A small sound classifier, trained from scratch: arch mobilenet_v2.
Rows from block 7 of a small sound classifier, named by matrix and row number. Rows with one number belong to one channel. Each number is 128 + 32 x the weight over its row's rms, rounded and kept within 0 to 255. All counts start at 0.
After each channel's rows are labels from the 100 clips, of 14976, where the channel reaches its highest value: "strongest on" is what is common among them. Only what is clearly more common there than usual is listed. The data: melodies that start on their tonic, played by one synthesised instrument.
# convs0: expand pointwise conv (model.blocks.7.convs.0.weight, 384x64x1x1), inputs 0-63
# convs1: depthwise 5x5 conv (model.blocks.7.convs.1.weight, 384x1x5x5, trained with AdamW), a 5x5 kernel
# convs2: project pointwise conv (model.blocks.7.convs.2.weight, 64x384x1x1, transposed), outputs 0-63

convs0.24 [116  69 141 135 122 168  94 120 120  97  79 131  65 168 131 102 146 117 114 101 126 132 134  67  88 136 150 153 156 117 168 153  78 165 181 140 170 137 113 123 156 114  88 173 191 131 140 143 110 162 122 169 134 118 155  87 185 146 161 189 136 130 202 150]
convs1.24 [130 121  97 126 101  80 112 110 109  73  61  97  71  77  62 116 102 117 131 117 101 129 125 127 117]
convs2.24 [102 173 123 197 113 143 182 144 141 167  87 181 145 140  69 190 170 133 128 169 184 150 123 132 151 137 191 182 147 116 156 105 112  73 103 126  99 115 179 139 128 179 100 147 134 139 170 127 116 154 171  98  94  98  81 154 102 111 121 114 134 132  98 129]
strongest on: sine tone; white noise

convs0.220 [ 92 157 140 117  83 123 127 107 108 107 157 109 134 201 172 104 100  99 154 100 152  83 155 140  89 171 112 145  78 142 115 133 150 132 134 107 122 154 107 130 108  52  52 119 115  82 148  63 163 114 130 131 101 123  94 156 177 162 144 150 162 105 123 205]
convs1.220 [ 42 139 150 139 137  94 130 132 145 121  54 144 130 146 147 136 100  96 189 113 154 165 103  97 126]
convs2.220 [ 95 194 154 176 148 127 175  74  89 124  84  89 136  88 122 104 105 151 135 126 141 137 160  69 140 138 115 123 115 134 151 154  99  94 103  66  81 106  79 140 127 101 119 116 100 139 186  83 147  88 117 108 150 142 188  86  61 127 134 162 151 135  83 158]
strongest on: clipping

convs0.212 [120 123  99 138 180  86 107 112 146 114  85 137 152 128 190  99 166 101 131 139 111 102  78 221 107 144 133  97 130 176 108 115 120 109 114 108 129 150 141 123 104  73 166 100 133  89  77 165  82  77 174 125 136 110 143 151  76 147 128 168 101  80  69 152]
convs1.212 [153 113 122 109 129  90 125 129 119  89  66 161 192 167  44  98 103 127 136  99 156 114 132 124 117]
convs2.212 [188 129  53 114 172 173 151 144 114 108  84 154 148 176 123  36 116  90 134  85 134 149  94 115  99 165 105 150  81 139 117 178 110 145 124  86  80 183 113 121 109 132  89 105 102  99 112 139 172 118 136  93 179 151 123 102 106 167  90 111 134 115 134 135]
strongest on: pace: slow

convs0.176 [150 124  94 133 134 140 168  36 173 139 157 127  75  97  78 145 114 135 124 120 158 154  84 130 163 150 127 149 137 136 162 122 107  92 150 107 140 169 152 128 137  94 132  98 140 202 115 133 159 150 126 168  56 176 127 120 135 171 159  88 122  85 203 157]
convs1.176 [151 145 123 145 121 134 107 105 127 131 128  75  36 109 144 136 125  36 114 146 129 133  99 123 165]
convs2.176 [ 78 177 151 153 152 152 119 115  94 115 101  92 143 148 107 122  79 185 128 148 118 141 123 106 135 182 178 139 197  96 131  94  77 106 107 140 134  88 120  84 149 125 115  84  55 100 120 134 233 117 106 150 154 106 123 121 125 160  82 122 111 144  98 135]
strongest on: staccato

convs0.243 [ 87 149 144 155 138 152 144 176 190 155 104 130 104  90 160 109 112  61  80 112 108  93 159 125 101 135 140  63 107 124 208 155 152 117 144 104 138  81 141 114 154 136 155 128 152 133 162  64 129 116  71 126 144 177 111 127 121 182 135 109 109 202 134 156]
convs1.243 [ 93  91 102  73  84  97 128  79  96  70 121 116  76 102 110 143 156 145 158 160 119 125 149 167 148]
convs2.243 [152 134 149 121 139 118 107  96 177 134 131 183 114 105 175 157 140  63 190 154 155 111 113 145 142 114 125 141  66 145 180 173  85 127 133 148  95 133 148 143  73 165 129 152 152 161 158 177 150 124 137 140 120 198 185 158 124 104 144 152  98  64  85 169]
strongest on: square lead

convs0.15 [ 85 126 106 120 126 163 156 104 163  62 131 104 193 136 123 225 126 134 125 117 202 123  99 131 120 109 113 146 102 176 146 155 139 112  70 167 122 112 128  70  96 112 148  92 107 154  98 112 128 153 132 114 138  89 192 130 122  87 168 158 146 148  72 119]
convs1.15 [116 102 116 109 131 165  97 107 136 191 187 116 112 115 220 128 121 100  94 101 122  99  94 123 138]
convs2.15 [126  78 108 100 120 105 172  88 152 162 113 106  83 139  65  58 119 150  92 125 153 116 115 164 122  87 184 130  38 146 142  77 112 109 108 117 100 125 114 126 146  95 113 112 130 157  91  65 155 130  97 155 136 139 124 116 108 185 103  58 107 101 156 136]
strongest on: pace: fast

convs0.174 [139 112 115 109 145  70 148 119  71 167 150 108 104 148 161 107 132  90 145 186 134 173  97  91  81 159 131 113 127 140  83 101 132 213 146 173 155 157 112 140 177 151  90 104 119 131 140 137 113 179 180 100 121 126 127  79 120  95 137 188 177 170 130  86]
convs1.174 [ 97 150 133 150  80 132 158 129 165  68 100 187 126 140  77  87 149 147 161  97 103 140 142 180 114]
convs2.174 [174 105 107 100 150  69 131 148 123 134 162 201 163 128 133 138  79 156 139 157 134 116 122 121  99 152  92 107 110 125 200 124 162 169 111 123 109 142 112  92 114 105 136 156 118 159  88 128 153  70  74 137 171 187  38  93 131 140  87 108 164 151 148 104]
strongest on: saw pad

convs0.261 [124  99 162 185 109 151 128 130 155 160 146 135 183 167 176  72 155 134 147 169 117 164 167 159  86 159 114 133 109 105  92 131 194  97 172  84 135 146 158  98 117 171 156 106 122 130 184 108  87 191 104 165 150 119  46 109 118 103  99 123 128 137 112 133]
convs1.261 [132 126 155 138 139 105 113 122 135 129 205 190 194 157 187 124 121 111 108 133 122  84  96 103  99]
convs2.261 [116 160 134 175  90 179 126 103 114 206 135 180 131 123 143 148 123 160 127 114 110 146 147 161  60  83 136 113 134  97 146 135 148  68 182  61 109 151 122 116 147 169 129 174 140 144 182 118 130 118 136 178 140  59 110 153  67 141 131  95 143 125 102  89]
strongest on: square lead

convs0.55 [117 122 144 130 116 130 150  99  74  90 180 110 150  91  92 162  93 135 101 133 186 173 153 125 152  87 172 158 111 136 155  63 145 113  74 110 106 124 127  85 109  62  96 110 183  81 155  75 142  97 143 118  89 123 133 154 159  82 106  99  72 111 155 146]
convs1.55 [150 133 140 147 136 103 118 120 128  94  59  73  68  56  55 149 123 121 122 128 134 128 140 135 134]
convs2.55 [122 122 125 122 106 111  57  98 181 129 135 128 151 132 104 125 126 138 152 158 158 111 166 114 141 166 146 150 173 185 124 144 110  92 121 178 107 124 159 190 116 209  78 146 124 151 134 204 134 122 108 114 102 100 159  90 116  65 180 138 131 144  81  73]
strongest on: sine tone; white noise

convs0.283 [119 142 106  77 167  81 158  98 143  94 135 172  82 106 100 113 161 162 117 134  96 131 131 149 141 126 160 161  47 106 141 153 146 152 201 153 128  57 123 141  97 145 129 110  83 155 134 187 114 163 148 163 114 104 122 110 185 153 124  61 124 135 167 166]
convs1.283 [120 100  91  85  63  69 117 167 152 114 100 132 138 186 133  71 101 102 112 108 117 139 108 110  99]
convs2.283 [142 108 115 160 150 130 143 107  62 146 105 117 104 115 161  93 107 122  70 113 139 102 120 118 214 109  94 128 106 139 131 195  67 128  91  94 103 119  66 171  78 107 131 169 165 138 133 173  78 112  99  80 100 138 119 163 144 152 129 151  94 108 179  99]
strongest on: sine tone; white noise; horn-like; pink noise

convs0.268 [ 83 138 102 131  88 125  84 139 140  87 147  91 174 133 122  87 150 114 166 154 173 119 146 172  74 124 126 148 141 176  97 206 158 141  98 170 135 148 184  75 116 179 155  79 113 119 145 177  81 156 142 120 152 147 140 124 129 148 134  60 118 115 122  73]
convs1.268 [124 147 149 143 153 106  86 108 115  81  69  93  66  81  75  96 120 108 109 101 175 141 135 129 150]
convs2.268 [185 105 162 103 132 100 110 118 108 110 130 128 160 187 124 163  59 123  95  95 140 132 127  67 129  87 115 124  42 123 137 100 106 112 172  51 158 156 125 131 137 135 179 146 147 177 195 154 142 120 133  57 141 134 140 141  79 103 129 155 138 119 146 128]
strongest on: pace: fast

convs0.57 [141 147 128 119  71 163 141 147  77 114 138  90 125 103 129 169 186  52 120  85 143 109  56 189 101 115  97 110 155 151 145 116 167 183 109 130 167  87 136  96 146 133 123 141 104  65 120  59 139  85 111 100 104 129 153 133 134  72 127 150 129  94 126 154]
convs1.57 [158 143 116 107 128 115 115  97  65  99 113 111  71  73 116 122  75  80  98 142 151  85  95 102 148]
convs2.57 [ 79 152 186 118 109 128 142 206 152 155 193 133 178  92 135 174  86 142 130 102 155 170 132 138 150 169 128 162 135 158  86 112 144 107 159 154 171 145 138  99 111 161 142 149 129 151 135 157 103 108 138  39 102  92 149  70 122 155 150 119 183 106 157 137]
strongest on: sine tone

convs0.186 [ 70 124 138 148 119 149 118 128  97 142 154 138 138 113 149  87 187  80 108 106 155  81 153 194 128 134 136  86 128 150 159 116 128  89 152 144 157 104 142  66 143  97 167 124 117 117 169  88 102 176  47 140 157 146  69 115 156 137 151 116  85 205 153 147]
convs1.186 [ 84 127 113 132 106  66 102  99  89  91 153 112 105 115 136 209 143 161 157 179 113 112 143 120  98]
convs2.186 [172 110 126 146 126 131  96  74 172 123 163 157 127 136 140 134 147  41 181 106 158 115 104 164 155 139 135 124 115 172 182 150  78 109 130 170  99 114 179 150 132 165 115 103 121 170 161 203  84 109  98 140 110 122 147 107 101 115 150 144  91 106  56 167]
strongest on: square lead

convs0.52 [145 184 154 125 115 121 150 152 158 149 120 165 148 178 136 105 195 122 138 177  61  81 148 163 109 135 155  92 145 146 149 114 172 123 159 147 142  59 129  77 183 147 192 114 112 151 120 155  66 123  96  88 163  96 113 126 116 143 172  87 132 131 101 159]
convs1.52 [126 109 131 119 127 126 126 149 100 119 176 176 141 189 171 165 141 145 145 141  62  87  92  98  74]
convs2.52 [167 152 125 194 117 122 105  85 121 151 132 134 142 149 187 154 137  69 139  44 143  60 151 107 118 123 131 132  99 126 156 138 102  99 127 127 138 123 176 137 133 195 149 166 188 190 184 124 133 145  91 123 100 126 154 129 101 125 142 138  84 112  56 134]
strongest on: square lead

convs0.356 [114 179 123 116  84 154 159 132 144 152 147 107 144 117 111  90 191 134 120 147  98  61 163 157 118 147 164  67  86 147 140 118 187  71 171 136 123  73 159 106 185 145 191 120 148 170 127 104 109 126 104  77 189 131 145 103 104 138 119 107 161 113 139 161]
convs1.356 [121 137 127 160 150  93 120 121 101 111 191 165 156 132 194 174 130 133 172 146  91  93 103 100  77]
convs2.356 [156 173 172 188 117 121  95  83 119 177 166 154 136 119 195 140 126  67 111  89 129  87 111  98 120 109 106 114 111 187 155 114  97  82 136 109 103 154 155 123 127 139 145 184 183 166 173 115 119 122  84 140 100  97 142 129 104 189 131 150 147 128  57 123]
strongest on: square lead

convs0.239 [129 112 122 144 147 153  77  87 127 146 178  92 176 117 154  92 169 151 211 100  97  84 145  90 108 167  96 108 172 129 141  88 141 116 148  95 170  86 124 115 102 174 113 182 174 172 148 131  70 130 191  99 134 164 135 105 151 128 129 158 150  98 136 153]
convs1.239 [145 127 142 137 132 100 130 112 125  98  58  89  64  83  33 104 132 128 131 110 119 145 133 141 134]
convs2.239 [118 173 146 180 109  88 129  98 108 115 110 143 126 164 121 134 155  87  99 190 156 154 157 114 136 127 166 162  72 182 126 118 144 119 100 150 100 160 166 164  98 196 212 128 143 162 137 104 140 127 159 109 126 131 118 127 105 128 157  56 199  96 159 101]
strongest on: sine tone

convs0.379 [ 91 121 117  92 110 142 202  69  62  96 171  77 163  95  95 126 121 138 140 129 164 124 125  94  85 142 150 132 107  96 199  95 130 130  71 156 116  56 143  97 167 143  74 111 133 111 112  92 163 155 177 151 123 121 134 151 138 152 149  81 143 128 111 133]
convs1.379 [139 137 142 126 109 118 132 133 128 125  77 111 100  75  60 112  96 115  81 130  67  74  70 133 131]
convs2.379 [170 175 167 136 107 152 111 121 143 180 158 153 181 160 182 140  98 152 130 149 138  50  84 117 138 137 147 119 121 155 133  95 119 116 125 204  83  70 178 128 132 182 163 167 121 135 142 119 167  80  86 113 148 149 168 132  93 146 137 130  93 142 162 173]
strongest on: sine tone

convs0.364 [146  93 168  66 101 105 116 121 150 127 146 140 146 187 155 138 129  56 122  98 184 134 119 125 139 152  89  75 165 142 117  89  66 138 124 152 138 108  93  88 139 127 153 141 140 153 135  65 134 106  75 125  99  41 163  95 133 136 155 130  77 119  87  97]
convs1.364 [154 109 147 123 127 133 118 140 112  94  85  70 133 126  52 114  83 161 169  69 136  87 141 156 115]
convs2.364 [ 82 155 134 140 147 141 126 121  89 103 140 100  75 183 130 146 104 134 163 155 120 167  76 135  92  87 137 125 131 155 139 135 143  65 164 112 156 139 189 130 173 126 167 158 148 105  73 184 156  77 115 110 128 186 109 131  81 120  82 108 158  64 133  78]
strongest on: pace: medium

convs0.138 [ 97 143  77 177 109 115 145 134 119  66 142 115 175 130 141  62 135 144  90 154 149 168  71 141 116 159 123 130 115 154 164 140 155 200  66 159 114 107 153 123 160 130  66 107 115 149 177 122 140 201 150 137 142 115 146 102 155 184 164  92 151 135 149  97]
convs1.138 [110 122 112  89 124  74 108  96  93 101  73  93  89  91 113  75  83  89  97  99 127 130 103 144 155]
convs2.138 [129  61 177 163 135  99  57 127 123 108 130 113  76 175  96 111  93 143  97  81 130 134 155 133 149  53 149 128  80 149 146 129 139  98 168  88 160 119  98 130 146 134 163 147 115 158 166 151 100  86 170 103 125 156  85 125  59 105 197 140 121 116 131 109]
strongest on: pink noise

convs0.104 [109 119 114  66 127 133 152 154 114 166 137  58 149 112  54 134 107 175 148 168 139 151 140 113  83 125 154 154 156 153 143  76 149 131 161 113 101 110 165  87  82  70 174 140 102  67 124  62 140 112 177 134  71 145 108 110 163 119 125 121 148 101 144 163]
convs1.104 [153 139 153 137 117  47  77  72  86  81 109 104  78  93  85 140 130 153 132 127 139 113 130 126 122]
convs2.104 [145 157 111 147  98 133  86 158 118 187 193 142 114  94 112 131 135 104 109  95 135  63  78 146 126 148 107  74 103 131 190 130 125  98 189 125 146 108 107 174 181 196 171  90 152 117 141 182 151 119 104 124 123  83 166  96 133 135 131  74 112 165 116 109]
strongest on: harpsichord-like

convs0.67 [146 128 150 119 119 145 104  79 167 139 130 102 128 117  84 161  67 140 175 163 117 133 118 129 136 123 112 134 119 180 153 101 136  61 187 147  78 192 145  96 118  85 100 144 128 136  42 104 107 152 133 193  74 164 180 134 150 114 155 105 136 166 137 154]
convs1.67 [190 137 145 149 139 204 141 173 134 111 108  91  80  83  56 123 126 134 113 140 148 142 142 132 117]
convs2.67 [124 132 191 177 101 145  86 158 146 142 136 113 163  92 137 106 110 124 111 154 185  78 160 148  91  52 122 139 172 175 131 120 154 160 137 128 119 158 118 109 145  84 117 139 178 143 105  86 110 125 111 109 186 191 112 154 115 193  93  68 107 164 142 153]
strongest on: pace: slow

convs0.126 [162 137 111 159 165 140 155 120 132 142 144 118  96 147 141 124  88  81 117 161 146 104 120 186 165 196 159 109 100  89 123 156 109 128 148 161 143 156  83 123 169 146 136 147 158 190 124 150  98 148 121  44  93 168 110  82 162 155 147 137 112 108 188  52]
convs1.126 [112 150  96  99 120  94 132 143 165 121  78  90 126 159 167  59  96 110 146 163  74  92  88 114 130]
convs2.126 [ 92 162 131 133 149 179 165 131 145  86 120 175 121  95 137 160 139 113 107 133 162 112  99  99 165 171  83 122 124 149 117 162 176  93 145 154  90 167 128 103 181  88 185 141 158 102 103 137  73 216 142 134  73 127 124 139  90 160 112  95  92 165  87 151]
strongest on: pace: medium

convs0.304 [ 75 139 103 121 161 154 136 129 140 126 128  49 124 136  98  94 117  84 169  99  79 110 112 157 140 112 168  98  65 122 147 129  84 171 121  85 202 141 131 150 151  95 143  79 120  94 143 132 169 114 134 111 119 145 103 114 183 180  84 112 115 115 201 164]
convs1.304 [ 95 123 142 109 141  91 119 125 100  66  81 115  98  69  38 100 142 137 123 101 113 122 145 130 111]
convs2.304 [146  98 119 136 167 140 186 108 181 180 140 141 104 126  94 176 170 145  89 110 103 138 184 158 124  93 143 183 104 140 125 120 120 118 146  37 134 102 122 170 134 159 154  93 125 151 151  94 129 155  74  73 147 101  82 144 105 128 173  61 136 124 130 162]
strongest on: flute-like

convs0.339 [ 71 116 101  82 156 127 176 158 140 102 157 126  91 129  56 120 136 135 163 143 115 134  89 112 159 103 142 148 101 121 141  52 114 116 116 131 107 111 109  89 146 122 117 157  68 107  46 117 136 163 119 220  97  99 139 118 174 123 112 157  98  97 173 133]
convs1.339 [114 131 125 132 143 132 129 141 109 103 123 162 175 142 153 109 112 141 124 110  79  86  83  56  43]
convs2.339 [133 130 137 180 113  99  85 131 126 102 141 103 107  97 113 136 106  79 102 131 114 157  90 112 158 154  85 133  67 134 127 186 140 158 126  96  95 163 105 139  83 154  53 139 187 177 148 101 127  70 123 119 145 148 155  75 105 144 186 101  68 170 131 169]
strongest on: pace: fast

convs0.209 [164 140 148 115 129  88  91 166 126 120 105 163 158 157 143 147 140 178 172 160 140 109  97 152 142  96 106 169  96 145 125 135  79  47  75 111 147  94  87 163 154 155 195 113 172 129 116 161  82 123 151 186 120 140 163 153 160 106 155  70 163 149 139 164]
convs1.209 [131 112 118 142  95 209 111 135 149 119 214  90 140 119 145 111 142 137  96 136  89 182 112 102 141]
convs2.209 [153 160 151 139 112  84  60 128  88 144 143 127 103  61 149 119  92 141 116 108 124 156 103  88  86  53 115 142 109 223 154 103 122  67 148 136 195  86 133 110 133 153 121  98 113 164 123 109 148 125  83 121 101 161 136 121 119 110 100 119 118 176 176 101]
strongest on: reverberation; pace: medium

convs0.140 [154 130  88 120 119 116 140 130 186 123 154 193 121 126  86 165 126 136 126 138  86 111 178 141 112  89 108 132  70 142 169 166 129  79 133 118 178 100 165  92  44 131  75 100 102 147 172 110  99 140 112 104 133 177  93 130 178 165 144  90 177 117  92 134]
convs1.140 [104 111 139 138 153 150 117 110 116  77 198 162 133 106  86 171  53 103  93 120 142  98  98 111 140]
convs2.140 [132 109  93  97  94  73 158 109 173 106 148 187  98 127  83 129 123 107 192 115 150 116 142 116 104 119 139 169  95  91  58  79 156 105 102  72 124 149 126 162  93 120 187 112 125 125 132 153 170 104  65  81  77 151 112 129 152 116 122 117 142 112  85  74]
strongest on: pace: medium

convs0.18 [173 137 109  98 173 153 119 152 143 126 167  91  68 156 142  88  90  93 101 126 156 138  80 157 122 146  73 122 112  99 165 146  92 119 111 121 112 143 187  81  81 155  92 110  81 169 174  89 127 165 191  74  93 101 119  98 133 148 146 130 124 103 103  74]
convs1.18 [114  67 122 128 131 152 125 141 135  90 182 137 119  92  25 133 138 110 146  91 103  99 129 132 159]
convs2.18 [144 143 122  69 100 128  85 118 138  91 127 142  61 173 108  86 117 137 161 140 171  83 163 152 166 119 161 111 108  76 118 122 122  64  88 142 160  67 135  43  97  84 128 161 106 149  88 124 145 121 112 152  70  88 133 138 129 173 143 137 136 123  84 143]
strongest on: horn-like

convs0.347 [128  99 114 114  58 143 118  91  79 125 109 120  96 137 129 176 150  74 129 123 121 167 112 159 127 132 122 133 153  99 140 194  79 103 134 148 139 149 145 116 177 166 127 201  75  92 171 183  94 157 122 116 144 170 171 129 101  46  98 117 129 115 112 170]
convs1.347 [155 100 118 129 139 184 104  87 121 165 167 151 151 127 220  97 145 126  92 112 155 110 138 148  88]
convs2.347 [101 137 149 114 111 109  96 108 141 117 102  99 228 145  86 160 184 139 153 129 157  97 100  80 141  89 180 104 101 156 138 150  68 122 170 123 146 139 122  74  99 127 138 156 113 112  92 112 137 121  70 102  62 131 171  76 124  85 108 125  87 128 144  91]
strongest on: pace: slow

convs0.103 [162  88 104 140 130 132 111 102  76 153 130 137 133 143  93  83  87 155 121 108 147 123 122  56  49  96  94 137 122 119  76 176 131 163 127 198 125 142  84 130 134 141 146 114  88 105 110 156 138  93 132 112 153 170  83  39 142 119 138 170 128 160 108  78]
convs1.103 [ 83 114 131 144 125  60 112 164 157 166  68 130 166 172 176  85 101 129 162 128 102 120 155 140 137]
convs2.103 [132  97 174  87 154 122 103  70 152 165  53 118 170  80 113 124 106 108 151 144  78 123  65 130 134 156  71  93 134  99 144  71 144 115 152 109 164 140 115  89 100 119  66 135 121 137 128 114 192 145 102 143 148 154  99 138 151 162  72  95 118 158 178 131]
strongest on: saw pad

convs0.201 [202 136 184 148  85 117  97 179 137 144 148 130 180 130 106 121  84 158  80 115 166 124 110  96 139 145 106 129 137 110 115 173 124 132  86 129 165  78 147  97 164 106 158 128 173 146 146  92 169 168 113 181 122 183 106  84 156 128 140 124 149 129 194 193]
convs1.201 [139 103 112 114  62 137 147 116 145 103 117 149 167 172  90  85  99 127 114  59 119 133 131  99  62]
convs2.201 [ 99 178 138 103 105 121 110  99 188 132 122  42 101 179 125 153 145 126 188  91 116 158 200 115 106  99 135 148 136 149 130  67 120 134 147 156 117 126 180 119 156 129 152 128  93 135 143  91 195 131 174  80  86 134  85 117  97 154 154 109  87 157 100 130]
strongest on: mains hum

convs0.288 [133 167 119 123 109 128 111  97  80 111 143 126 114 128  87 107 177 172  75 187 173 143 112 115  84 112  84  84 120 136 138  64 143 170  71 112 122 109 128  95 166 135 137 103  94  76 137 120 164 194 156 150 134 112 112  97 159 135 139 112  29 127 103 132]
convs1.288 [136 132 139 136 135 101 120 111 139  96  46  66  75  73  66 111 110 114 102 121 146 148 126 144 142]
convs2.288 [148  99 206 143  76 116  67  96 136 196 158 119 156 149 131 108  89 134 142 120 167 116 110 131 152  92 113 135  79 131 133 104 108  75 167 168 118 132 106 160 127 112 159 172 139 172 151 149 166 163  88  61 139 154 168 100  97 132 158 134 195  95 145 124]
strongest on: flute-like

convs0.31 [ 87  89 124 126  84 103 170 166 203 160 150 194 104 159 189 131 103 106 146 128 171 103 142 126 124 127 106 141 118 164 112 123  73 126 134 126  91 181 152 199  81 107 152 154 170  89 134 132 163 124 109  95  63 163 120 149  88 157 100 145 107 130 154 139]
convs1.31 [125 133 151 147 105 118 118 112 131  99 118 104 141 128  33 115  83 144 156  50 104  91 151 145  96]
convs2.31 [160 132 153  56 164 145 120  95  94 150  71 145 141 144 137 142  90 191 149  74 117 162 120 101 115  40  61 155 158 151 108 128 103 108 141  89 120 123 150 173 145 123 150  81 108 106  71 158  98  98 175 133 142 111 157 136  88 138 118 127 106 129  74 140]
strongest on: staccato

convs0.190 [ 85 173 113 137 159 166 124 110 104  98 193  66 174 108 128 107  77 143 116 113 159 132 131 160 149 144 182 103  93  97 195  91 165 140  60 112 124 128  78 134 101  85 101  96 113 102 165 146 140 145 150 130  87 165 123 103 198 107 131 106 109 173 138 131]
convs1.190 [144 160 135 149 102  93 123 118 134  81  79  55  91  65  79 112 112 104  91 135 155 119 121 128 157]
convs2.190 [125 147 108 132 104 106  96  89 141 189 136 106 161 138 173 144 110 175 166 146 169  88 183 148 132 167 122 170 154 157 148 138  94  86 185 154  77 110 146 144  90 200 175 134 110 158 138 136 153 109  95  59  75  95 168 141  93  97 147 100 116 135 117 117]
strongest on: sine tone; white noise